{"n_mels": 64, "encoder_kernel_size": 5, "lr": 0.002, "beta1": 0.9}
Rows from block 3 of the text encoder, named by matrix and row number. Rows with one number belong to one neuron. Each number is 128 + 32 x the weight over its row's rms, rounded and kept within 0 to 255. All counts start at 0. Numbers have three digits each.
# fc1: MLP up (text_encoder.blocks.3.mlp.fc1.weight, 512x256), inputs 128-255
# fc2: MLP down (text_encoder.blocks.3.mlp.fc2.weight, 256x512, transposed), outputs 128-255
fc1.129:133146063039141119217203159147149136082081161147141172104104175066085094086134099172118081106207143149162088141106138166066103156104143061161140111151105129100118109089139129124122150151194122176137107041097137080141150133111083127119119139172159087135141119132121126147066110131126119123115127115086109140110063131103145124106150124035114113157090098108142128053039153082131165140110
fc1.130:087119105094094157160183185168145178132094157164137144141122162113116138122175150188159109099173123097152154173090148159113066088086126104158171150161165105124120166130114086108156089155159122152136100081102078107093109105089117067081105146129159126151102113164090074104094092155173121145104174091086099118166140144128073101082073151084100077118094116068095143097073173096101162082144
fc1.131:138154136139091135140125186151192186156122138176141081124096119133143166146142157114188154131106105090120144118128156131167095033121129126114127114111166097100138104103101118116133069159160144145189109152148060085062077088104164057113135176085128118135087073162065104097140090093161136195092216121121112101213146130132082106134009135153180084115142130105104115143123145127118138169145
fc1.132:131130068117140143212147181162124117100089140123195169120102141031055111097113124177124075061183093158149122138105139168061113122085168120162185166138109124067117109097153121111119146170139113185105126064039114075155125157133070124119163116151150130176088124128094149071084136174136149102112130128114151150150122165089136131090139170090142137152121135110125141086043135067087214105114
fc1.133:081097106084090144149179168137160170119089142175149099172136165120118126132169157187147086086189132119157133150105157154102061109101125108142163155154142116082144152114131109083123088161161143152122084086116088075121129130069126089085124135131188097134114078154107114117084130152154139137105161106107096119149140171147099130081109148067126096135111149081094151096065186093089169117126
fc1.134:085093084126120153177214135131134145096134194136134142099167208087108103101148111143173099115123130098164109142074144126131125125115157117121136130178116050133102113087124123125127110177140133149171075087091119080083160138124087100149103132154180088125149147117132117086059083145135139134114164141092101118120161105065129088061145101091145097103105163103138136079097171143149165075091
fc1.135:083082107094087145147180151153160157110090153176141107173138161113112165141189158191173098093172128110160179157081146140125076091091124105150167140173157100094163151116119095081141119166146143135091103091099074087119107118071121084093088137102157110141115105174100107107085127160146146157109158095101111105149160165165109119082106165095142094117105144092093151101089170107095156087117
fc1.136:150100096072127172234144121110154142122042177146153140114058135078085118104144135150129081099185144099158147168122191144076139137066125054169144126150129142121112148075128140144146138128142128113141115081129138131149150077056066123089129142193197103178144114136092144091128152140131150180130139111103085157130157163103135139110140094090153118114072104139117144066095160038153185152164
fc1.137:096153076113096203164186143134127179122088144131171091154165134112122150137155150168140076117156125144129091161140150143111096083089135093125142168149113131105056144097092093129170089149142111122143144065096133093152130126071121105109125119159160104140073090151120070093082116188235083133107146125113104143162101202101120103111069162108087093093072154075102137123086124081110134097145
fc1.138:136103088085116104205231099150106116107128145129154174109127221048119141107135141158126033091177115128209130157104120151087128150129149104173142113145150104098129123118129113154128144167144142153107082042101097159130177090117093144134120136144144115139134130198147103077029154105118138091153132088127130168108139158090126110081142147053119117123123093134145146075031166099085131117106
fc1.139:124163128061154138143178129118174192119044104190141090115126136145124129082186148146130127121155129130093145125101104170148065138079116062116173125124137133128119141117097160127185111122164136140131139078147143096127082098054150139079087140142200051118136130145140104134127068115172101162073145087114089155116120137093114130110126097117141082105078118101083096063102176127119146165156
fc1.140:102140108096125101107189145097095131095136127092130138131136154128096119130141124153187067148139133108128084134081110167121097131154146101165148174144090130130073156098085135110140138122163146201153142072143135117105181101086141160085098105142176119089100126110140094106106157124153146099091120097066079158101129178119154138125148149082085158118067166111141134105129134138146115094097
fc1.141:127119142115097141119165132101138147075116145119198139150091155088057095142114096130117060127134132074140150144052164177114089135095137079132098113080102110116091129107157110133140107142200144130180144114116114095123142110089077098133150194108163125113127168131152066110081119180118154163089138122114087128122102204128106087107116191098108130150114089066079078104094181103148197109096
fc1.142:163163144111135142102131217095167173135110083152162089156104125117115133101131166156142149154138122100105120120122105154123050071107118095108176165127151115113091139117118158105143056106199155194135119142117065082104085128104179092093144140094164079130061065121111095098151079120204129178118148078140123105186130150122082130125046108132103132069126138094073171125110151148128151184148
fc1.143:082126077119085158183159173169128160139075150180183157151116155124127157105151142153164090095143137153156106125084135112090111084114147132162182157185100070138110140140129089083112144148131157151098123105143098107106112115127083118112078089123172148168082103129093098077129113155175109168150128121080066124180166153136070090092077132097146108101120155098115120113095167131102112102107
fc1.144:139151100148112188139151154122205161123147141131095179086171174121103087100100122153154131119137063141135159190111135119073102147084115083129127110180150109152129162119085140126103150118157123120119097099097107117084149153159113098140069110160105131159138160130156073129102120163150136111164193141116108079154182125128048124115115178105080100114134100115096254119115101120130161075072
fc1.145:081093110108080153159190137181149168105085181156137088155179135146126145158199167149152091095143131124146129161104129173137063114087139083143148134128167103101116139124126065100130075145161138111104114079119091100121105126049112099096089134115146125110137101185162063125069140180168115140104120114126107112136121171142107093112088157107118055117104117092066149106109178118053142091115
fc1.146:105065129135118176148131108167148118128097183139132151099106111132135141148203154120205091100115134124116126188134222145112098113114119126178098122118137103064119163131101100133111150172122153102108145131148147123071096108111068140072119137155151118151111096116130115103139092143116117165099148075059076164209110152113092128118107165152166152090095145128094154148139097041101166126134
fc1.147:135124135147160185150173185114098129117142097132193086174097116135138100158151181170153110178170096122152081133127108104154105130132085121134148164118101132081108109119131107055190093150137102154123112091109068071085094121073154112116064154089111125089126073132097113107116137140203144146121124140138147099156128149076093128144121175097082139190153130054090191147110108105102164100120
fc1.148:177142100103139112119147197090127124113123102157171110107113169078114141075141115178159115147139114109148141119114109199056113105125152050156167139147108108116117126113137147097102102125186209207100106129114070111105103069109151119137167120114162083140099066116113139050122129101131167140128139076110123127143158136099133128085118114113123158057114126138124136134095133112162165177092
fc1.149:134144152134080128134126192135171169158137110176142093110082134115162165156165154122192157133099115111116151131136150124161101039127130127127129118121185102089135126114103116118142067146156153151169108151143035100042060086112163058117134171089128125137093078162059108083145092098159131181107225123123121096216150118098065093132021147150167107117142153111101150159129148129117125166143
fc1.150:089084106087101145149162151143157151103094153175153096173135145106102178148201167176184100077160139105163196163095152144123099108103120106155185154177171104089185150130136092083142103170159151136100113099100089096122107127086127099098114143118159124157121100159115103112097129151147152142103171082111116097154162168156115103077121151100127087101105151092092169103104175118101163105128
fc1.151:139094143171103121159163116145106090130155150120149137063151155135116091129162130126195120139105108096144140172098160177116135114110155107179085104125131110085131143086101115175136127193160193146152104145164140158020168054128114149149111139155115125096161150152152088040065145080122153099142164067079126148136189154110111089090122168126155148159125114160148121159115104072140203141065
fc1.152:074129157086118149184180140130217186137105150223115118139161131113131156101181117129123147098118165145120079121112111141160111104097147094120170109174170106131109141104099105121163108117165104117208109140128115084126119136054132092139112098132201068138083143125115091138125057177196079180131136135118108109132160106099121117119064085135138070151112166059106154074124177147119143114161
fc1.153:099125136119149158144156119124184122083087172180136144094137125089069089077189177136162122126108143054110091150082177214147115073063144071152141114140106081169097180119063102158136085147132148145114076137092137076057143089085105108139112133162190074143163098114148102087096064129174109156125190089047114170154156138076135101097096101147150131095101177134084124123128112091129171109122
fc1.154:098146112131121200163123135196116182106106168121153170115096101120081101120124231105165087093131122116130083158113190118159075123133111150116109189173133108161112114138086061130092109176130099108079116131123143111126187136095084112096088101136114135116132097131101114155123135171184074150121140127110113139165141177114134130164096172121131121112139149091093181140143113098096098046146
fc1.155:112087112126103140144204190125159177087148164170148114135133100079113148083084158116099062072108083089146104114076152152132105077125081148106135148126122095175136138087109132089082155156174164163119072111104063171091172157136100150116143128106146134118136132100098108111101141155136119143157147129081088170180150177196123096095080107139158141092159083097133096081111121144112143171123
fc1.156:126123086120113183122115176120151140114089095146253130169061140084081119100140196135142135108132101108116165127117142143079088124105124120122186171117140133105125165131092145142133140121126140174086133069096126088155033145127117133075140116116192145172109096101118132035150117135194145144136141108102092175177184176096113135095121119157135147117077168063078160108118134124092185167164
fc1.157:116088150147110135174172104139113112092136124115153191119099141110090121122129166155132073037163085119168117216118155112080127137090104148152123158137133101109135178157144100118161152170096178114107062104112118152083154121147045148097111130172111152144151164173122074092095141145106124096169148086095148116139183188116081104100149176074106140139155071141117165108109113057093134095109
fc1.158:105125101089153152227166102161109110073064143119148183099118142088106067113142143147102036085203126151154095164127133134101136165119142119182135160190118130075152121101126106137134149150133094118058127021117187122149173160119044151121118100185142102107115127121115158138070144200132094106108097116119128170091161133087143142148157145078102132144078150105128159068108131074084147081113
fc1.159:091072113080096141146169159149151163110104160179135103165136158099107177146180156186179094089170126114152179163085148158124093101102108100161170148175167094094163153128131088079131109159161149145095105089103085094116109123090116086095117143124150114153128097163110111101093119153142146143109161096101102100153161171150101117079111157097137089110108151092087152108098182110094155086131
fc1.160:163152102096130169152134102119126166127135137085167167160155179146187172124153139154175138129163112161185098178167152097129086131120123073092114165091078083094088145106139168107103097137134103135172132077087098150112143120079089098066120172127179117165160127122101073070134082165173172168074168110098099151181087156088107154094128132143125091071110119118081092095095128095152106091099
fc1.161:079077109099093142150174147154155153105105145178140106162128157107103184136197177168186102085167138104157181162081151152121100100106112112160180141166161094082166156118128097072142109159156143139101106098098079077128117131086117101101120149112159112151129109174109108109104127157159156159100166084114119107141159178162107102065120154098136094100105139098096155106106171123104175100132
fc1.162:129116102098141123203138116150149121089075195148123166094131144120093144096141128153185095093152105115131140209079206165090142094068140064208093104179144081092108125090109075110133111188140159131114118154112126129080140076119090076144114158184127083172145092134116125125082104116134097161165158105058122086166127164137112089086103151079133133089142083144121113141104112044159145093086
fc1.163:101124124142128225121125159124174151130091143137156105089119112099072102090156159116156141142110144024112131133093199159142117053100137106123113150144149093142085163106071107125180073141134125136136143143075134059092107100090140079130120139144178100147120095105085148084144059112209110194113179114057123156197146134069099101088058129157151121092116188097105131149123115092163147100141
fc1.164:107068156124124136182166084164113114097138155120133143127122140125085148147146158136124052034152109113160112225105199117125134129099120157150095118127139107064115160127129083145158148209102163097103113108130134164068168091120035157105122141190122123118156159182132091110072136133100103098140157092095136121132167178122107100105138161075132141134159066146117123125107107045092146070130
fc1.165:073131145114101133160124144154178182144101158179122082135119118145109180127175196109154141117112117091112117132124178141191075057117123138119122106115149127093144097107088093127132069146155144126111109154146085095074102090076155077104109214107150087129142065167119096140138099096166104174084209099121096097185110140137073144136021114134173074143142113111119076132129146119107137136182
fc1.166:091110114098064147124186139112150138077106179138191131149139162093097113148155122150143058094138138085164136140073152175122105119084141087138120113125103087130096146131137067096131110135175136126152148095097105117152136134086064105141142156107186113118101159138147061110070112216117132150098115126119079123118142181108102067114106185109108114142084131058073110098082179127132154102086
fc1.167:157124148119152142138129136142123130142025078143127089142115100128129157110168201196125096052158088117123152134130096179130089079093063105170144169154130135061146174125121061044122119123113104140109135137080038130146105125134140090119134161111138117168110066174123107136131125157174117142097124102104158142188154174151114132131123163124093154114112127144052137148106132090091104187140
fc1.168:130142087102062189173114128130184163105067144169202122172043181085088118130135169130122100123160125103119149193120215111076132165037110109129154110146125157115153157080092158153149139123160186105104125079125131132161107117121090137087145118173161154165140094125118136092130161138143091143165154089153058156125152172117105116141102112116149112113097102093101167081118155078111172166157
fc1.169:136100116099115171192195169132127191107085122144185135155088148090094129127140162197156085101177109095172127167099155125101048107111115117145154164134138089111147132083122106092125107166156134156144098043087088112105133120096100113025134131121137127142126083150064098095129126164160138176120170115114117133178152188122108118111100155082113124103119097050086133097103154071092150125143
fc1.170:094098103082107145200196164156170167116072185208179120138110154109148146122171156145163074090155144127166103155095150150101119077084147100165155137188141062164151132132118090071122105149131169156103113094128093107077124109076089097105097070123167099150109055140091099113099125158163108177165126106089069114184153136153092093115077111100146093106120114120079154111101168111099121132099
fc1.171:086090092104079154163166166152170182125079160149156125140110162109095122132167140166167089089173140082145148159077168149113070086070152098157164144147153124098100154119122110101173113160165134153143105083111088096123133088052105089078111120128174124143113109173102090082102130176164130152107153100111085113157142183127085108083064152075138073125094138065102146105083208095112188112138
fc1.172:111083144139095152159178166127151128112107133115146128162116126093029116123132137151143117101132136063134152115082128164109100092097114117133156158095158098050174154047164097119159103133195113158166125105108111108126168117106097111097115207109157148170142174146100105088106130169156152146053151078089124145148124189138100083093097174112128103133103101092115084080090181121113234131130
fc1.173:174116139166111195132142139124156151106141144122162133133109107127105153157109107128192086090127099092134099172086181113080127110090146121173084135123125042128125132090149140067160115171118176104128143136133084102095099109134058125140182082132114147152067147162077107095130128207119138161161146110140115086189159151142044045115107178138150142089127106116070168131130123074137144125065
fc1.174:139098123130113126163219113123105128079132133117168152123117166084106115123111127183129022046178079128176113199103143132066136140105132128166106151129099106100132151117144129119157147196124182121140087054107114150119181105141043152115152107168114144120142162172133097080045159151101142097150125092112128129125149188131133077071149167050119144112130057142127132076082133062121155145070
fc1.175:113141086079120163164162148131162168153098124194218119153143169111079144116156184169171116077184082065137139144102119148089102090095140081173124149111172111100074150103093092100175050149141101167102147091111085154151117103082116099115098107153133112145071087160103088101082113155206101116124172084100129130170110176120100091122088186093082126139080150077120134132060131075114172117118
fc1.176:131146081125080157122122180106138131122077115148192107107099147139128114116175150151154116159165117110090141142090173178041091113089135052161134144137150134133126166125090140119130052136210207178157140143142111113107114065122165139123116130178172108142103071114130108093145143096184107146101143068089065146157158158094067106094063138118104142100089127128132172104104123079158138153102
fc1.177:086055073106129195179162104164119120097123199124158177123140157076112162160144121135145014084163129133162128208099213110088104118130144135157090134172123054115130122125136061081120136218129138109135126134125128113105150133117060108139147139170148079128104094117106134123087085120109102122141137144080114116177095128120098125083131188099141147090121169106115152146076103047137121090088
fc1.178:105141063147110181139112168156109139128127163115169178114132156124095085149163169137188097151120120108162153163077183138117089078148137112151098169155127092141112139145101077121124065159167121160131099137101121060086131113096117043127098125107118155136086069121114130097117120125188113145093163148084098130187182155074106119116070203139101128099094177096113181153115116115134119066096
fc1.179:132137143146082116126120192155185162156133116168130081130105127129167168145147152124175151124104110076111140123106146147168109036112105133149140118136166065127129130134097100109141063150147148149166139155136047123048067103114149067128149144078134125142050096167058103096137091116151110172125203116116113099212176127120054066104023139152165097097138145108095156147130170143109112173146
fc1.180:144164099093110175183175130118178170142097154134166129182120164093143161147151183197145097122165111152165096184165160126113083085078141094125116132127121116079114164113115097137132122158160113136155148063094101113128125116067109084103139125130158108166116083183099072084090107170175140135122161120103094127191128181085107109100081166102105080104099118073066151114073144067107151123147
fc1.181:130095102128118126176189120153125121065124181125139162119153170092115128133133126188125036072164101151167107207090168195053117135059149086206122106146133111130129150104124123105121142187155171162103109057094120142108138132129064130128137113173121113144133134153137102101030144140111150089138118090081118125130168168130121107105132188086124126141118094129123144103069110019103161102064
fc2.129:124103160163167112082144101114106157096180130079104122106161108160137136139071147088131089112091111113129124087121072131178138189159099131120140120110114129163088114146108171129152187133060095097138109068122119145126126151118093182105122113079133155063119191116183114116104148184099174103136108200185150153049157132138185136138223107178134144125146144115104122134183119179102092097116
fc2.130:079082131115094156183161100140145132161114173175128153077118195056089126139207159154116152079167128134190187165089167112061144119068141150153186115138187105081159174128116126166109162141159141114141120066105125130131141123136084114114095187131142120160140114136112154056120130133096140137146156055108087150148134147068122132053133159088184087112084150116136142118100157119087175114124
fc2.131:157114152119169118125174068083108096077153128069127163131159141127119105141078094137084059099172129171138111165130115099057196189109121147147096101128091147136104140150155152132115216157103132089119161084106153175170177176198045170161141109154110123115118193102148154129090174176064135078149040124126154135084119146148153130139223125099108178150128092137134117101118096125146103119095
fc2.132:152145171127184096096160120092174157107163129133102138076158093139120119096097105126098099115101099147074137088115080168127120131112125100134152084164113092202085120158100181138137151149061157112152105107130138094105095163148105160128176121115141093112072184114152101139130093197104151132172116172183132131118156101138125150107202111185162133138139127132058126095127103130115080079137
fc2.133:072080105102098163176176150157179151142086160171164131114117170096073150130194145172177109091141143085149145166060154147123073090103130099150171155174184080092189156095120083100150105140183130156146128109131118098106099108079111060099116139120178113153122103139102101086113108144158142170110170059088088126156168135083092111052108140114150088117086159096095179105096175119100196114127
fc2.134:086110181129040064107175058139164107143129148174150135123094141110145108136160123127114122087097145105124083134131144148173172111107127170160109066103109116174090191183083101147164144152092170104087137127176134224112141079148116186123136079164136129098128181164152081125074125105092076072151129079105087155080137151109096072176102121108135134161124107168158128109106133139072085130142
fc2.135:086076119107097161164178173147164139122080147165154122115113176097090130130185125177178103082146127118142152176070165155113083076090136090165157145173154091103174170106133094102153126149173143168148099096128106109082113109079104082085112136140176106144122098144090098081099113143152149176120172065086099130180174151124089117060104173102130112113101138110099151127088183102105163126129
fc2.136:143166076137113129148083170158145169124115121126141111137091086128090101139055141115103150136168083096079094103112149111105146167095092148143153099107113178150104101131117192131168136128109164141159117126136156110162107116187147195113179132164068158120114154151066227157188154107118109093141140168147120120086149140143137136159140061095177124109132133104207101112169110085126121154193
fc2.137:097150108103071150127120100101115162152179188090126127128132114124160115143136132144148107125098125169135103099153159137093155110103135125101139081132106126111116124122113101135108125106112137058185113101078133117210129132121153151140155136140123123175114107156141084104126167137120158096095122162178107130113132156078229131139095152133108091073127128106136086139149109085145070107161
fc2.138:161175159157139174080087137100147193148162112120139094157140094169161154158140153108131177165101112142091152100169101100144100115120119134072095123107162124132154086131169151085140068118137145087144135191114060081144059162118195107166146144085099133125118121162135113138166116135133163146114149195215180059132136087120096131132106121179152109114143147108073165159136098179156114154135
fc2.139:131120101141198128125151122147061114075125149032079111096170092153156090146122078168123076120176133179150092109139086164088149179087126085143134138149088155104177081129168127066108149170108135112127094099092126111159176147184107146173115112168090087103160163156162139159059196147082176088124037138147212102058116122148197143148227128093146123144153097184141144124134091093112097115110
fc2.140:093105154115169127130156105072172126075089102124124112171076129130152143123133139116085121098178124129112107096169122108104236170096103160141141096148163134123117127155142130087176142119098114109112148077090091124178089176166098158178164112166177133168128160066071193160119128181118116105171074151110120122076107131076115070115155068095111167137184115114170136087106140143168108160180
fc2.141:068127122101094093064111111129187149124111206081134107116122206139129114126097099117143124136123130123118118145187184147169095134088113030141133062103072166115139150143105110134132118136170164115202153144149136135101109082127161042140126198140137044101163152182173065131022111119112161187108160128126099076088101158086132125124112128130121091111156179138105144151142156122138175181131
fc2.142:085115133160163166170144070179056081085107112078118176114120121109116108127154122095091081115158127133133144189137163074127178223129136183170095163186141139137121152175123106163150186163084104067112147080131183134107147164161025190127091116174086166101157174125152138149076149173113086071157106124099132153076145132088131099124189172100097177172150114146148145119158089088087119114104
fc2.143:103137142177079153103140225164086099121148125127133128114152026129109115080087092115123112108069102157099125056112091139087105093101092178095154174165069133146131122143146095136109160084116161108108146151139164113119087159201100211160138118119101167143130186105138065101148128173163071123171106159100125142182124110134089097131075131142127142148139135112158082150154124156102091121134
fc2.144:118101179170210142118126060095105080140077109110124066128126057194123161140169147114162149084120159124113122116114109151197183095126116135120111194142161143125106141100116079123199102141059083115150138163118133120128118111098073107140116082146155137133165189108113173121120146158127132138092106096085197143124125140120171105117192082168142176133139149199112117131173138151173115125129
fc2.145:108073122122106154117157115134142138143072127128132103093127147134117104161169074183195081101168132100115142155065145164109112099125166102189153189146129131115152170145113116061180112144126142143191094117142118088096096082081107109073106098152178091119085134145102104101117138153134169159070152056101115104139153148102094123118141177109135124153074145137099187110116161090129138073110
fc2.146:153142091169157109131070116166055047123133109086114150142159120133151129144098137138061085136136096167190128098151106113100125167179114182130110130140091138173138096152182082095069123120100074149138111116075104113180154184179112146181139147092072182139135129160157168177130149147117130051118081210153177136105118098135112125146171175113092167144163101167152129119093089122065077105113
fc2.147:116141198138157147123159176097038119109148000139168108120081112132146098138135136149148135177177135133126103137124077073170124162174100160132132192115136125135130129154118111084163102131129123144126133109131097117068126116120157171110088106110050113043160118130114113135133118110163136132103128114142153113109120121111083127157154151112018214167161138115123163159159112143102133120121
fc2.148:106125130170120146152068098225101122156128172085098155133105084162133122181135155050107156120091165159150107141152164076206124148160106178105091135118144142146138106164140085161116146139078051071120131136154181131138138152111105091103087101098063184101171138159136143176136152150133103147122108157147132122127132120138139144192120155158157068168139136115121140145193114121051098074160
fc2.149:149108146116169114137180077081096101066139114064132160129155145108104101118083086141082052095180117142134135157123095097055189193110130155155109123129100142128103142133157163142123204146106124105115169075101149156175167172192037171150143120158120143125111190095142153128088164192077135063150039116125161147081099145137149118122228134086096184143116103128138093089112118136147128134087
fc2.150:073076118110091159171172163139166144120084157168148122119113174090093140141198128178180100080157135122136165171077171154107084080096144097164170151183172095104178164116131089090149126147174138161143120101118115100086113103084108085085107137139183116149125107143097099082103123141146152170116175068080092118174158137113086104061108173113136105125092159108101157129098187099101181121126
fc2.151:140152131040133076078146098048129124107133095161155114190150178105115139084100080175078112110174139149121125138154086135105141133104152090088167125148078192153132163145166172096131150098117174166108120094119110147188141114143162140127149083145155074121126108101156117134082149091104165095149091099149157128080136111184193167153175081094095160127120127127128109113105151162170108161121
fc2.152:133120136121130087076107165105151155159140122139087113145167151153147142109116097106151190180073158124125122088150072134210116112184116087095172125118081142143125111127118181132131135072150123182166119139159130136094122114087219097102092162021141126087160103084171107116132121082136177187144140134144106119102059074144165152123126067172142090125139121114111086153179169245142135116135
fc2.153:164112143159133118141076115143104147154129117098133123164176148159161185161090111161102126079169041171139167144147115105106116115104120169118152132094140168079206115105193162094144162155111143127147127116127082144157104122176138117107139156106065173136134160196093162087134187103060190064130101146150192103138116107179149150079171155100144105147171081145144122142087141128099153155150
fc2.154:206187129144188111097108165062097105094131050150153072136159111141157153109085104156113123174113088122098134109153080179076114100115141134101140143101109131135142116095138193112136108138165193178133138166092081130141090143158168149158203128100114098145104116080143152081140115083119164097143136134138184140156112096120153119113150105173120217109157107158103112138097077148173128218106
fc2.155:132133127129168139134099151155103130102179121129136100102127068131158111116095132086116130122076093139081099118153151129137108098153123215073101156110101138142120102115106173132108136204113155148128127152140135152120122200157154153098156105138104067082113137066121147136133102066117127081123108157115165157153109115140179151159152111172164175120156112117140103148143008128106098134147
fc2.156:139168140159081087095077130149117083143158075098147112124125140154141124149041132064048148157110129140116103094158142089108140179159121226077129107065110162140119123129152159193112151113156148111141146139151160165165146165191120204133184132102130179117112166122123160119173140113100089082145126139142104156101100140144111103159112119157156159148182081110184107086136146186085111151144
fc2.157:160165109119146081086067220091113128155096045142150108139126158127139139108117134115145189214135135133107133087131081147133096149158141096129188154160111168138123095127126174120088115084185151215119141170145107108132126111101246100104122133071128126111112043115141158125184133066151175163106121140163120132126095101156124172153128109149125139125120187123121112173169172181145113119128
fc2.158:172134196180109131021140116035207162132181099137149086155130105162160142148105115117152164123104092116092128097135108101115149095101131150110111082104135067168109133163119193103142124133081165086148130145128052117119069168167125150154188114099123140135089168116108117089166103195088166140150149138176124089151127118147073087133131113201153160120157136097075165148138130167143091122131
fc2.159:086069118114092159170183160146166140120075156169154134115112178082093142143181122182175104080148135115150145164078163151113086077092138089169165157179166089106185169106133092096141128145176138160133109103122112107083107101080095078078111137133186112157118098145090102081094117140144143172131169063080092122177148141116089114068107173109139112125096140102099154122089184105110177126127
fc2.160:203139122137177187129079062115133130142134113101126137144160181149169162122130131107122157144133118153168099149154129074139131174122133057087121184111115119123126134098152200123116114096137103122164128103112121142133135133111090086075108164120185140163185135105161105105144116136149197178108131138123122159168114135108100150125171102204151109092122122180099086106130120125162115132084
fc2.161:082072113110095153169181166140169144123080158160154131121115177090088143132190126179181097082156131113147152168081169153112085075091137085163165154173163096104184163103135090092151121151183144160137105101127107102084111105082098080090106142138179103153129100144095101078097126144149144168127174070076093122180151147116082114058110166107134105123100145105100150125095187092110183130125
fc2.162:111165043084152100143109159141082135098098139133161126151086162109153148125162151085114125198155183169168138085166124141142131223163103076118173103158124139158116044142136159142128121112130123169139130074148179107168126107072135135122115115116138134077148088105138183176121162101131123148108072191195076162030116069069199153153174078120127108127097168083144112100167165133115077116157
fc2.163:173130148097152057124081141128132147091165088095123156160134199143135142180111134190114153141185084155149140171146134128084121134111108145123149068135161125110179106116176164109088137185139173153112113148117060124154142181183199046139156154092070117135144101193127161141099171108069200108149130160197177046123125103143138127100172147082108119148194080121102160147105142131106153120122
fc2.164:159217077116143098103095198101131103167115096156138108135139144136165116105143137135125202224116148173126146063184069161117107123156123065115165122127126161164154107140112147136089098059198134219126156132131148068156108117134213112157113123084133114136134050096150164129150118067188150149095128140125110157121108089106157159142115117160115128128086179126143121132143142161139126167116
fc2.165:160121164135115108124191074072118088102153139084120152129145142123116088143079048151116075109148148159143109157104122109067210168118121129155095098123078135141097150125153157122122206128110158082157150117135149165156181135166049187159137097173128120116103200102130136124119184156063139111134060128122118139081156157166146134165199106102118182117088091155143135097137119123173107097090
fc2.166:078126114098095077079104100153188159101111213088122115101124212147147104142083100128153106127137122151127129156162197147155090149087105029168126060103088148133141135159092118131111126159145167123203132129163147126094098084152125037139124173160120055103154153175192078133015112120098168172107140125127074071094113169092123124114139142113132084121165182140095155147146156107134149136111
fc2.167:116162041098079128131130148183096174129202164143129150117104158104120135119125097087112139164138167107174119130105138048117132174190146162074082131120123116157092072132164141157113123162148115130107126146163168156141170159138115127136107121105113129096133137125102158171138127109108080140150143155152102087113123109129140107149120124067150087108149107092198094102119145165153117155095
fc2.168:162130131117115098150142151130124104182181126145116189065101095086140115156077089153101109115116094146151101077094087133059094081195163142134102094099121077138118088136127096131060140141097111145147091127088111114133136122193155178157183109131084122145066105153127102170192107106117101091161133182136164142164125119132107145141109195102113120145134089124155103148053082088083011111132
fc2.169:149170171146153112170117198110055136162151041131185119123097127159109130143108135096139142189168143146137083122099099080146113169172155152136102165101107153151100074069148136108107103124161125150147133120195092134107172114124165116085092092100050138053135085128111157160166170059141163165129080148158127104121084118181101159198164151102085174132159079122139071141173120119140085092101
fc2.170:136147144088147151255165145143163141093113142203207148087074142093088105120116124106122095121111151134122080122093157163088117133104154090141101099152080082201140098096104108141088109120135161146085086115169109139101174123115098107130124070145169088130137064133132089139106155132138108164206122137140089161125128105157119122191106120129119132174112051122118065089116127099119079126100
fc2.171:147130106146137163155104139182144145152082136095104131112123107065106131116151139134128168095118142140090078085167120132146105150089077135152192132151183095093144117097114148146180119110157132134165098148155147094132108069141152144137146172165132112135104167158121157135170118113115116142101181091160135137103135131068118105092133078145237068097103206152156115106151150089112188115167
fc2.172:089085117091107141157166162137178162144076158120135141123089174089039106117110115147151107067152132077137138161088172130125063078120106069153150142095135119082177165072131099116149120139208132162182130111140112124108137095106108066095118197134165080139141125153087102091095124144134147195088164094082094115149119167121100122092099153110122112099103141098126129123115187103130234162130
fc2.173:121143085145157079140100087156049062126135143102112139116145149141147111100125156104082134170108144143171140116164124146157161188178096149138144116127103177168117116172113128193112157134120113186121125076134195168121177120138113178126070141123099169097203140123182170122086168073109144044099102128080134195063107094118201160144198119114119153165144120177200068112146104117104109110118
fc2.174:190167178153123119074081170057149157178144084153137100130136093152169157135140138112143202184099132125082141081170095125113113068119130107076117109101148128155161100149152160110102071089146186135108154245153080104127095117133240103159134132103114111137128079144128096125210118084133151181121140137181149074177106071138077130152070108174140143119140138142105140177138129170179104148128
fc2.175:093129122107112212150146110090188153162088154146168101151134133111118126140128151149150084078201091115099082144136114131094126084064143084185113145111154144127118167144099091103180143115156092121133119110150109138171127075125121124159104101199125102151063125160070114124128138173150110092136121096057126137141139185129111091121083194097070140136079159116127132129093128045142200130156
fc2.176:074138135132093121122068097175171178193123154150101097160121118148132137161175164100132188112111126134109120139163172081231115106145093183125125100164122168145159163155080098128161134137123101098119117160178143143128109101123208095106101095125079138071147118191096147182163138083124091122126170110134111089109143104116136165158081133110145049142149175099136152165161148125075104136201
fc2.177:127195095097201109131133095148113135081116129175138122093134160166131107073190160141152136180151101102104119169103150169145080194105128088148111092118124143117090112138067147146149078190136149152135124129138172132088135126109167143141063146160080090060176107122174126196082079056148097084074159091101132133080107116105137154142170102091095149169135092149138103128103057092117117121109
fc2.178:167131166135113087066078171101132141162143104159114107157118106149155176158144122140176208185096140117103154101142107143127112071135126118111140114115152128087167094129162146103120121107155171133105163222167090102124074120126205072128150149067089138145123062125113145113179137082097180197130156109163153057168110080153142149116091107166146137123153142133121121211165132164171153179147
fc2.179:131112137113168094147152098083114086067117105111136169121131137118121108089097079146087078103196141150146123125111087121066204199096123153151155108134091153159120138127153149115134180114097135121093145064096146142183178179185049176154130110167123129146134185098134163148081175198112150068154053105129160145064075134160145146151227105071110161133122085143149080070106140138127110106109
fc2.180:158149101120092190111099071103134151143163171095110112108135149105172136161104100154125123141097129156146082134169166116113119111102116070071139124095110126135118123105128152144095124106126149074202107094080155139185119145114132105090192163129159118182152115150161055082153131132127176146104157155177116145166134153080193147129121148194131096060102136124102095137151104094157103125157
fc2.181:140136230124128086067113150058180186131180107169080098130169106175156161120149116131143201160106123127062146099148089141151107067099123097069173084141150143136160114130163196110145099113125212129118144203157104095094078145126236123119130139082130075115118137120123078119179083111101196182144139114182128056154104043147097145103124077183155122123166116119104151160150125192166122111151